python train.py --arch="unet" --model="segmentation model" --dataset="rendered solids tumbling over patterned floors" --train_examples=97500 --image_size=64 --crop_scale_min=0.8 --horizontal_flip=false --rotation_deg=10 --color_jitter=0.1 --num_classes=25 --norm="groupnorm" --activation="leaky_relu" --weight_standardization=false --pixel_unshuffle=2 --widths=[64, 64, 128] --blocks_per_level=2 --block="bottleneck" --attention=false --upsampling="nearest_conv" --label_smoothing=0.1 --init="kaiming_normal" --residual_init="none" --optimizer="soap" --beta2=0.95 --lr=0.0019 --beta1=0.95 --shampoo_beta=0.95 --eps=1e-08 --precondition_frequency=20 --max_precond_dim=1024 --merge_dims=true --one_sided=false --adamw_lr_other_params=0.00071 --grad_clip=1.0 --sam_rho=0.1 --steps=9000 --batch_size=256 --epochs=23.6 --lr_schedule="cosine" --final_lr_fraction=0.05 --warmup_steps=180 --weight_decay=0.2 --adamw_weight_decay_other_params=0
Rows from block 2 of a small segmentation model, named by matrix and row number. Rows with one number belong to one channel. Each number is 500 + 40 x the weight over its row's rms, rounded and kept within 0 to 999. All counts start at 0. Numbers have three digits each.
After each channel's rows are labels from the 100 images, of 14848, where the channel reaches its highest value: "responds to" is what is common among them. Only what is clearly more common there than usual is listed. The data: rendered solids tumbling over patterned floors. In brackets: how many of the 100.
# convs1: 3x3 conv (model.enc.1.0.convs.1.weight, 32x32x3x3, each kernel summed), inputs 0-31
# convs2: expand pointwise conv (model.enc.1.0.convs.2.weight, 64x32x1x1, transposed), outputs 0-63

convs1.29:499403498435545521528503515504519472471437514430431466521498483514507439493499538480492519601496
convs2.29:536502479554479510534480508519471511502500558525452457547463562476502444498452542483482492594482411539538515459510589484556500433455537514503540397541531511543470540469479488558485542525508456
responds to: count: one (81)

convs1.22:490502464549461564455488595510462567430540527516531498513402483472471475528513508532507514475469
convs2.22:514443438481480512479518479472476516479527536507508378481476467512554457462540519509456463532540470533574542489532487501464501484506514507522521509440464539566649477450445503517506540513498556
responds to: light from behind the camera (74); sphere (40); largest object: sphere (30)

convs1.14:460505497488514550589440499564497573486464490451474493475447488536487435593492519537470510513496
convs2.14:428495540493621534506454503512484523498501567525473511532478462480554504492548506505525512496537541496488544467595459487456528469423463527556583478497448489488513476510501596561487440508489535
responds to: torus (35)

convs1.31:446526499516435485528440508475481569584468493537526503484513525581477436518476547518492528475573
convs2.31:519472531486474532483503471468508495513538521508605500450591552442448518514501578583518477478494545505498476442466517534477446482540444460484499467506426474513588502552428474563520532491503503
responds to: count: one (56)

convs1.5:446465587479523502457476501537503402493531501468474450525488448523521516529477495456447536587520
convs2.5:429535481549474529512535450439520442486544391522555499482536528490419569475502486476515453549535505566479555483518511470483447474518544418497505511487487451544478509455494421448476510479467477
responds to: count: one (60)

convs1.3:486516505428491454532490434523508513569496447500504587481507545471480457521490499490460525464611
convs2.3:433555486503574497535505550510519549530485504536514546518512465529445554542564525483492510416476454529549522476564518539521495562584539474487464487517441478536505556473448519488421430553502476
responds to: count: one (52); cube frame (40); largest object: cube frame (26)

convs1.23:536529663538469509491503528495468502465494443531523474490473475497458485525511536495464532455459
convs2.23:499430569505528508496588478548462482492418564425489451464482445504441483489544478537562554482529541496466444469479505496498496509516459537451568489488588549494507487500513495439495510465446440
responds to: count: one (89)

convs1.18:539443540538526512403467417544435423530529520494489526506513473484462541523520498493515451520540
convs2.18:473588463540456538449496471484560462563464510512514493503506470473579505493519502475506491511503545472509525538545548569541428531555544495549453564506529499451465531462500396475555542443461482
responds to: count: one (71)

convs1.4:498497499515447546542458435514517495546503435509513526565465554541483428571473528516529467557555
convs2.4:521509524528565490549512562537567551508455478558464470507546482487458527469496492514534468430511519561514546454508434603454512484452480473537548545548523525490467515580475555437486442480495542
responds to: chain link (28)

convs1.13:399540510475570454462464487487479497454489538399497529495517472496528511500528416507489487554515
convs2.13:470508511506520542546490494489494555499505485471501489455427490504506447493505538507460536457550478515408564503551482460478463506510520525522561415467417517503456512570605440459467536454437466
responds to: count: one (77)

convs1.0:506508489451436527556469479473494622496505492417480544493474478573531477481469548491513482496455
convs2.0:520456477506552444429401498445490489489519496435524461562527530512520461461524427515565518488488521440479525497514475438489496507457469479477515496540566454564525466600469431482511449494542518
responds to: count: one (63); capsule (26)

convs1.20:432507593509544565506460472498506438478515496566472522569470512529481456475484575507517445503490
convs2.20:489499510471446523561565463570496465522499561570536557513493567586532483559483541534494506511468492522513517463483463559569514512558454537452470516511595457532490440551502519478504437507464498
responds to: light from behind the camera (69); count: one (66)

convs1.15:484472522544482508428556495478542409495507491578492482552513564533558480477488507454477514424469
convs2.15:497379462407526501537464546481485518534496502542531467462467468475440482543533520444503477461440448481440459493473502533427499513500462555514477497528503497487574469512486443541605530500511477
responds to: count: one (82)

convs1.11:432537456466441417531511514536527429525437521526459494505550438479535482499539520480533510561486
convs2.11:504471524458492497488482541494504511563413493503465488550495526502437397478604533529471496541524585488515476521498515471436567574468532509453523485490468526492466511494548522563511470412466470
responds to: count: one (69)

convs1.26:461459509560487535542520393523471454415478516577545525493493548485448498480529498513458503472499
convs2.26:513548534501569563524514474561504411503467465424458517419549459448458522478450496469511491522508549549477430495455500597475564494535480475514552539522483481442510535478510525556479488466473474
responds to: count: one (72)

convs1.21:508510579530505500560446439519544390487467468525501499561443527488520453488546508472528475473479
convs2.21:546508436516510424532558553469465589521501498546516451515502464464507495403445505541525439504490460524489468499565530523448515503527484525537453526520595470496498502468501492509520492539605442
responds to: light from behind the camera (80)

convs1.19:509410463536486441519442470477482498546495490501505533486444603497473468531448520534507483479579
convs2.19:518496543438508549483576498419565551531596469590447517480455527495481462481545495521507511481540466505516501513482509556517566530542446528510548492472492418469512494522499404490454482470471474
responds to: count: one (69)

convs1.1:503488430542443469553527496476494457472423536425503513511498434557535506487481499477521428545552
convs2.1:452456530524509429488465548494446478517490500518488484491540498539447454521432517478518518475546542510576544480423485526502503451514467473558534479487508626443451471487596539500532552509485453
responds to: count: one (62)

convs1.6:607525490531497523479498513599559513481528460529448496508457495489478447460406517499504466510494
convs2.6:542498508484458468522475513484479548473485490484482465514464501462538444516461451495559630518536446477478512495529545545425495570458535528510423480529435489492518507523498487487528427438460404
responds to: count: one (82)

convs1.28:477467492551524527506459501518453618480485491512574501468541484528400518491514447539511461475504
convs2.28:521518548466511519423489481560557575418470502403489512544470442474515491484440516500484434500497540501471527430512509524435496504410447497529479465470500559491481443540482473489435466523538528
responds to: count: one (60)

convs1.30:435514464457523435492520558513563569463511532475496543460492549520500427562452465499538547497518
convs2.30:502468450518548514516464427521544564485527477401526559472440516493485565464492551495517529480467465533447521535554483491469474455461474433491501456407485492522476512479423499608487517507502486
responds to: count: one (66); star block (30)

convs1.12:506494524525550448429510557489503615474467513568430519458482474517470494515439478515530468513525
convs2.12:496470558482479467521499496556435493479454497541443564491527483494548466547511518371567492526503500532489465549465614485460482478518498480471459526444527518517498446473437522523418532538504516
responds to: count: one (79)

convs1.17:465478515506486470519506457421502548520522498424523541488480496561527472546547488593563492427490
convs2.17:550581505517466506498437476454491482444520484587526531521473518480495513493462530522502455542526540485575401506496498504533499504487466480520477471488510535439464526559495481479414567587500598
responds to: count: one (66)

convs1.24:478511528411463430475520484446460488513468454470534515459491535560438518555538490537550494483568
convs2.24:492451411489420570527469486489471444482533480492534518469541502545568496469552492485494486457468492508497455591506466487528480510537534581405491459456432528516522527454478467472477502502518587
responds to: count: one (79)

convs1.9:442497459544524488463461417524517484432466553556505481540438459529533525492488462485471520587506
convs2.9:489428490516540487509470417521580530536463448476493539497511448442516489486485428421504479514484500559518460425481506506458491499535520511548484540515503472514539403461594537496469512493471413
responds to: count: one (74)